Weights of a small self-supervised image encoder: 2.74M parameters, 11000 steps.
Rows from block 9 of a small self-supervised image encoder, named by matrix and row number. Rows with one number belong to one channel. Each number is 128 + 24 x the weight over its row's rms, rounded and kept within 0 to 255. All counts start at 0. Numbers have three digits each.
After each channel's rows are labels from the 100 images, of 14976, where the channel reaches its highest value: "patch colour" is the nearest of a few named colours to the mean colour under the peak; "responds to" is what is common among them. Only what is clearly more common there than usual is listed. The data: small renderings of single solids in any pose.
# convs1: grouped (24 groups) 3x3 conv, stride 2 (model.blocks.9.convs.1.weight, 384x16x3x3), inputs within the group 0-15, a 3x3 kernel for each
# convs2: expand pointwise conv (model.blocks.9.convs.2.weight, 384x384x1x1, transposed), outputs 0-95

convs1.33:148163132134122130099105131125126150139108132140143101090140112089129065069060099128136122121139119112121134131138130131138124120120121159155140150153162111104117118116121123127094084130090125091114122139152161202154084074107127132107165152154140110130108133128122104111151135117123132119129097119148120133149113169144191166136142125135136115111133127132145132123103121129129110172099129124098143171213178114109120134140162141132143
convs2.33:143119125089114114133051151132129071161111100112153074123122123137119147110130110146109108114120130122087115102139097109151142137124125127126133113133107119143088101187154111151131104145100142137146074138100104070133139115107100092156175083136109116093163141147130134141135123157093129208
patch colour: brown
responds to: orange

convs1.89:137121132127116118109120134170138104117052185100197159158126089114069175116203174114114111123138130124125105138143139083178125163086109102126140120173092132081098141123138116098138148190153117126129133121138134119126129121143121133129134119118157151072133091179110140174135121120126143116126117136139144112107174135144095135135131122093177122135110122128131132122115147127116124118141113116123115127110119130131116117133130137111124
convs2.89:137116118113117126102146126144116125124117140117058151128152098161117128120136105122087142124150133091154121151145125136144112130143130109142117129108172118110155102127138154125113128138142126134187093109114138081140145121157129089123157114120113098124116136168110095103108136111161123142
patch colour: purple
responds to: purple

convs1.181:129109129119140089095101114133097113115096120097108145112104111119104112122088116118132118179108145124136171083127134115113144146147179127130121150127139152175163132138114134148150128137158119134113127107129135100160151160162140097113078109071107126145132119147126194157129182100157105158149183184167136171145112145142111107114112109118116113137112127144124167125142141117127107161139131091156104090144104116093119112168109103099124
convs2.181:092117133099115049106122117132083158169116139097119082118114087109121106113120108135094129152140110114142130120149122106125122102143181164157120151123092123148109115104091123139118115121088097097162118098133140115107092095137118117065088109118146129124129150106135124148120135132118115119
patch colour: black
responds to: metallic; striped

convs1.30:078081070112149099118164098115124109128132132119136125145123113130168149110133137177175200135060124137084103169193169152076157124125136122173140147119126103107116133155167139122130121118116096128080125153137138128142153134142152110130132167138129137161111109109146136143156112155144096106120123111134126119105151136129132126101102119125164110123148130158184153122103151115130095137121128113117124120116121113098106108154121107124092
convs2.30:142151114154177086141140156104120166147127146116103138118123121113102145127112120129127152170141103134114128116079225148147120132100134161153133126068085112087122125121093137134143113128143121125158119130137111140122093169095120140125106186104149113062100126134150117138103126137111182142
patch colour: brown
responds to: striped

convs1.147:104089094164092150155160179140132159121149109131125120141145144127097160165156155139127104106154128122140130141141128122126137142126097116152118099122119127083130120129119127159121141117161100081111100156111108096081113065102155103115148139161109139118122115122091102080086167137167153136133192137125128152159094154139145157115169096132130107129114128112148140139154147126112103111103115104118067108113120114157132157177148140151152
convs2.147:138157147161127129111159119118122104094122130133098201093081074130060140121123144151157150156144112139141095167126130111129092102152131142161123134155157143110127125130133137196130143146131160135101143134175109110118140107113138156123101135125099136104144168075098081140109135146094128117
patch colour: orange
responds to: matte; orange; yellow

convs1.115:134110116115114122133113111107115100107097124114100119166143180160126144152173165121128089136149104123113119123127138149135170128133131107124116118132131164104129147144159144117161137180133140117121126129111139115120136103120145133116112132103107089105089159106108096095129135159165123175135171152135084124129139097147130112133104098086119102102067110153135158134138178131190154119171171145131166145163148105102092098135082118092111
convs2.115:122119128154128095123139135155117099098133155153115140124175145079125131134126231097137148114111103125147128128112110115122128083109141129107144131145136148152121144116151125135133146107141126125058168153113150137144122142138158124133131126114135130107120095162120139111133134140137138114
patch colour: green
responds to: teal; green

convs1.315:133159146143097151135134126128110116114143152137144137150139128112073190184154155156165119117108163161143167150134102118104184147157127120094120113134095105138101139143163145138134107165149110134130132130140137123149122147141163102110106083080123133137136144087106123123140164159151128125118104127140148120131154179157154152129135100127126149123128122119078096086130097122059084098105116117118137117116130071102098123135106095133105
convs2.315:141147141157137105108137143129187117139121155120129155140103116153140124108095089097089134137154156099159115158161130158138168103096146125157138144160132117132122123083149105133146144147163112110132131131115121106119091106144111084083138154125118105110116154088105146137154108155098119105
patch colour: orange
responds to: orange; red

convs1.81:138106137118137121123127145157143105096082092097067111130113132100142088096072120111121123116135120149114150122115118117188151104134184132163140179143226168182158160107137115083126130151126131115126139124146126132120168115156120109117110097112110085068105168123110131098145137132123137095123103117137154138114163106122081113108157127141132115140110147149134132118124129134139136108147118147137150141149146141120146162124145140125131
convs2.81:099104117109049082095114159130140102158115119144144091144176142144169123132107200116114128109162119164134117117110142146142121114134117136079144114124141088120131147089129103135118074134101152164171149096102161142095160138108107118147122112100158116114104092121136199114063144115100126153
patch colour: green
responds to: green

convs1.337:151104126119126138108115108130137143145109156133144131128108116102116107092124106118077120132135105133099093111186154167105173152169183118144180131128139149176135151082094086146168150118092157137148108097139148122128141120127105083137129113109142142125159105152152155171132142099159157153128147151125101123094133108133092072106117101143133127142169163137123152130101127139106114122115108141139116112148176095128129121099077143106100
convs2.337:139125128145116103175150138154151100106121104141139131096116094161128126137134151110113117096143135120109147121145127109126140125158153130146117078113117145172149107137112110155147170115124123127114182117127100135121161084147124098135193137118095145127153122124129158143158112157148136118
patch colour: orange
responds to: yellow; orange

convs1.325:114097102114145105088090110126163147146113152155181169129110125110110132150123133126142138132150110139116148134135140136116129116117128098096144111154094101057080117117106103122111097133118163162163173068190155202169121156127122143087093104106135093111137146101094148137137146112147161133120141137167152130157093152153160189138126111120131132133137152145138144110119114117112105114137142132121111118129130106125119112143116094132119
convs2.325:164148152158114153130135118103116146129082115114116128140096127101113173114117134137161131129123122130138174115100107151131128118160116112145167123100138119154107116130109149083137158160092134129138094129184137139140117153120125120129121200126130080131132119135116138118101105131159113077
patch colour: brown
responds to: chain link

convs1.117:130125154119088139152172185135083109121119141134170148141084130111135102150107105087162140135149137145128136081111143108122123156092104138120117128111161117182160080131111116085099164074123117113137134111107114132133136115104141138133112151151151111117157111158130178138104135096106107103148072131108092133125131151155147095149168189153114163126151160146094106109115132151120087141130142131150148100148128133133121137103109120167144
convs2.117:157132125099141135153102137100113093147154158129106140102143153147148096109105045122110163120110131150099136140125123113144100080084146132169125146099163120136098137103158114130109126116162143177143132130121159113145200143156126128147114145074122115123129134157151145141182129137097126092
patch colour: red
responds to: red

convs1.342:132091123114128111106114106121123109113118115103129146122112101145155122112112102121130118117107133117111106105106112101130127138118128113114107127133120137106103140162119115130138115152106121175139175095191156210138153160156145123215168190186136087110145110121112153120116140138127098103125126136103137116138117118119102140109128153139127106110134099120153171178126163158194174116122108142146106123121108139137105085133123130112106
convs2.342:110115106149076102124100117142151132109107144104097112146137154081142101121158097123126115145145141144123156111124114136106100145111120164151137120149123137144149142140146149111158117119147157085136107142124122165116159131163096146202106156114137111114103130097148090158222148132078133125
patch colour: pink
responds to: sphere

convs1.312:143133130139120158151119122122123118096137124125140140130146105153032186144178166095160123144085144145170165144145129131084150135139157097127131126119117111114114145122132110139144137168125136121109113127150144142146145132124127158079076084071158117125141146110129091122127151128126126107133100144157133145150126138124174135119127120097136113127147151110073134111129063083099102110118133151149140148136137119110113150175118097141088
convs2.312:140107101121164119142102135121182154137152136103160148151117092129144153141098105136115127121143156118099113152122129099132141145141147155087123121130059118190159131119139080130118188094108148122097127117137110093138128137110115092131112135141118141145133117112066124120160112116106120128
patch colour: orange
responds to: orange; yellow

convs1.86:123126112137116108132120118145147079156135127144154143096117117183144090156119113125119142120140116101108110139108127064170177065155151129096136088132157099128151107165141150135085195124093128121121131122137110116130147131114124114141137124118124156096157152055198127099128136116139118115126125116130112134092166190105127162128137147099139171096136178123147127132112129125130128127113137101137139106121134110120140089136159132128152
convs2.86:125136119149145127167141136168093105136120108089144115131248128114129127100126153156148102125139142144147141156126130134121113158138135128157126116127155141164090127132084107120110134146154147111101163124122149107136217146133105129091117129167137125139092154122116130094119146097107160129
patch colour: green
responds to: green

convs1.124:131143124107113148134145137124151140143083154157187175102105123146145112116146140135089132106114063095081095168112127136104109145079108114139139132099142104148144141155121123125116132088127110108138103131133113146142138121133120117144133187106122133137118093169161193185137148131129104112146122108115153137155109128114115166163138159115107133123113117104100096126089110106111099116113145123136118107134106139155121137109174164173190
convs2.124:136121168129112136155155155116189152136142090122147101144107116087137162102181115200148157109139127101154102119092124107107116147112105104124117129171163089088131157102154108093147148129075127093084152115102084112147125127116128152110112161149113127117122106130158145132152158094123145094
patch colour: red; orange
responds to: red; orange

convs1.258:135136119122120124106088102126111148111142125118105127117109118124132147129145121116139121119140119136107136114134135161128134132186145120108117130117146141156129121148098128121125167139147141123138150154144084078096131107110109119112078096078138164140131138118111103110135156114092111148146149114128120130126119134141150114116095124111117117099091102096137095163068127178162194111117119167088141153164172134155144160111143151207205
convs2.258:149151122130142136126119136129148131109125150132129103118123113132131138156107138108113100139157131117135157172150143136152129118090071143099130108105092106144145124127153178119119148120152057148152114115135100138116177163089172131157121106118110134132097143155150118137205103122138126155
patch colour: yellow
responds to: yellow

convs1.125:144173148124125162140145138127150102140130130145151159130119126095144138081134093122141133130133159148118139100103135131147100158073140127137113110160160162160128092120098067124099133058141129122124110133118134112151107112170152111076070111165117163107119094143156179137111098118124139088085099162129107093123138143154136121174174149131119166167148145112092114120143105126126097140115148135152121101130114127150140122093124131147141
convs2.125:132111102118133113158115160134074129108145119136115112099095092144138131132109102126115129124150096101157108150078125160138147131145111117086124109167105079147131116152107130133131083126135128110142101117110158128166144098142116150129141129117104107109158124130129159131180112064123130145
patch colour: red
responds to: red

convs1.284:122171123094138137140143136100120128120129124138083107129141133135145145132131112124116132137142120133130140125115135131141155142126137169139149147075169107209156118146118121123144145129136124136128126148134141149130138100108107114112119094108118125118117118089117111114163154175167056175130137157098078074110110098105086079133092124099132111105119091168167137147133190173154139172089154123153109117105129117121138116140105126113152
convs2.284:136122139116136084143151123114042088137134112128120142157156157120118128132149156140179152124151164139123142114147132143095148134150124130095147145124110141102130125106110109143121147150103143112151061123120152153141168124166122127166146124131126121079103116142129168111165158160125146096
patch colour: blue
responds to: blue

convs1.277:095115106157174112109178107130124127171122138099110111122124122129120118097118127152152131109118161149154120129119136140142095120139127116079105173128034128174122138134156092131123116120119137151154123128117129128115157140160137098151106108123155121153149134132114076162133086104159121073140151128101137126110093104109136112130168152133112123123128116150079084134126151124177143142102112134139172179156172122146174120130100121107130
convs2.277:121186156097172174116111118128146135134128119135143099134144178108149139108129134143132135158140138106172116126141159133159131114131120155102111137125188127086132128133095111110122133148100099131147093134160090137159150149106122129134145092104132102157084123145118144108099167157113135160
patch colour: grey
responds to: blue

convs1.13:143160128134126135120105127105103115142106092112110111095156154123096131110162165150151138117115115145110122139126125111137121135128107139131130149117128185119150137095126138117166088166140094082131125100098114116178154123099144113196146176125120139073130088113142106136098125144105111127126130143120103126113132149139154143120123143152124151149190182092096131113105210112171166111145139110130089137101132099125115110093155125139143
convs2.13:134091164138072134132119110140126105118113150089107101167123157127138159185131169100098126066107150122137150101157113138149128127136155120168143142118111105141069132119173122102122138103118127168179147096119102137125159130135077159135128106088174158126111123157149143127129109126113123102
patch colour: black
responds to: yellow

convs1.92:116149125159136138121136165112146164151155108137094132122112120143148179131147155127153129127134138150139125117118141105085102120086079104095125123134066108091142093104098190146164164207175121123137132125141128142123130122139137143114122136162157150127134094196145133201123134118116133145135124132134104123104114087127100106124098156072140080124091119129125118128150161120129138137103094128125102135121111113114132130112107101131132
convs2.92:077141114165103146137111106113169112103171141159125150074179148125121111135086116140097117109130113140136122134114145140131152105120151116150136114122160137103123150134129149135157112108110140110217115146157255141135203134116145120123114116137147128131105123129097108154101137140089094105
patch colour: purple
responds to: purple

convs1.310:112133131130110118127138136143093158141128133142134137107103126093136055113092104103069120093147067094071101109095075080131097111102137127163151131101127135132153126118143124151101134138148120119117157112106144157158138157111149127136154120178119158111135127120129123161144116154140128129146129093128121127135173105125127119140121141164112158167141134091205148166099161148104164111163120126116145113106153127142110145132165141126153
convs2.310:149143121171085118167100105140122124153170108143162117114131120107142114176111134127145133119114107120152125144115147106144165124125160120148151141126140165060137106142135125112141117118118120126165076111106107102112131145167094163113145120075124165135172107076122126120127118132117168115
patch colour: blue
responds to: blue; dotted

convs1.123:127118131118138100135125113132111094124118127105150143107157181159138107150097087112098108163136106097154157125139129168134107123105129148116116110125101146122111130146191170091139152096115127141121148103134159131132127129140103176109106088108129107129070148125122133125109157184176151140159063092145119092126123113111155149144089082146143140147166167085159186157145117160114100127135147124134115123121116140122121107146129109119118
convs2.123:114163157139162140147105097104124135165090099115137106143185111143120130134090194113152132100162112167154136124119116106100103177164107130098132109147116080098136153143121148114134088108124162098130129099129119133131118125141135183105127124140140132199137146148129097153141148178136120126
patch colour: green
responds to: teal; green

convs1.299:137117129109144113130108111129133130126157087123094113127160119142153200176191174134127123113132155148115113099162095130155158174170177134116139131139112116117125125091122149130127104087120126122139139112147128158128114169172152084146154152155126119105093172094076062094125124144140081136138163168106117136146152098123129155121115118118132120096104108102144121111133138134126142166141145120117120112105123119093117123133103109095102
convs2.299:075115129124140091108124097159144076131150109137153110094121131112159125137140120089101138156120165137156107157166129137162191125122145171122115197125085188134133152108136126132145120120132120141137098150166149126143158110143152131111108163121106160129142180119154147134193132146113100130
patch colour: black
responds to: orange

convs1.82:125133141126116184147149151100084133087166141112182164119130099094114108145117143084098167151141126125136092116113110150119105126121119130185096139128094153068093140148140123113126128124163118146110132128115133114138105111143133105202133190180142128126130073096096143124114116157115142135140159139114167081120136108114123107170119102137124098130107105124122162119134178130155174163129111133126123111126125140141129118117107125116116
convs2.82:164094115117127116114143140101117107128133105146115119142187171107119100122110151144103115106114134110122143145168118106123128146100131153145133107138126133122127126124117160163138158144124088088108183133137185146113116113153121170144118154118103094140142150125158139139093133151098165102
patch colour: pink
responds to: brown

convs1.83:137129160110119158137124106101164132134103201057099155099162169107127154103135145120125146141114111123122144128099128168092125157191136115119078147119085182180104077141140136123128107120142125127122127113127120134127116140150145149187108136146107082120083161097107116155133153116130150156106112124100133116129087152122153132124120103133113113148157101145126158118134137117126131127136101143123075137140128119119115133133080163159135
convs2.83:134111156152130148150119139159155148096137163104090120103160171119147187150135206096108148125135099136119135097149183109088127122158181154118156149102085167146114098140149135116122139129170140151104153138141213142128164118117106181153132132196083108093161164161110121153143131104155128129
patch colour: green
responds to: green

convs1.348:136106120105127092110115127139113150138119157130111108136112122115146105115094134126138164138118121128130158095148160140143131112098116123121119097123109136104081149139110140138153147191116119102107116128125118110117111109114120111118102135132140167097133130175125122120144170184194075192140192187118110138097146115110095119165163184157126164162132121094104094113141105115125106126138128112144134143114097130149182128113116090119119
convs2.348:079096146132102119148083109108136143151156137109138125114116124131113132116148087109118149066107121128115169115131140109157132129131081148157152142138136111108153108159161147130134083127100099135137095124120142094124133153128116139092133113143124137128120146146140130098134046151122174133
patch colour: black
responds to: red; orange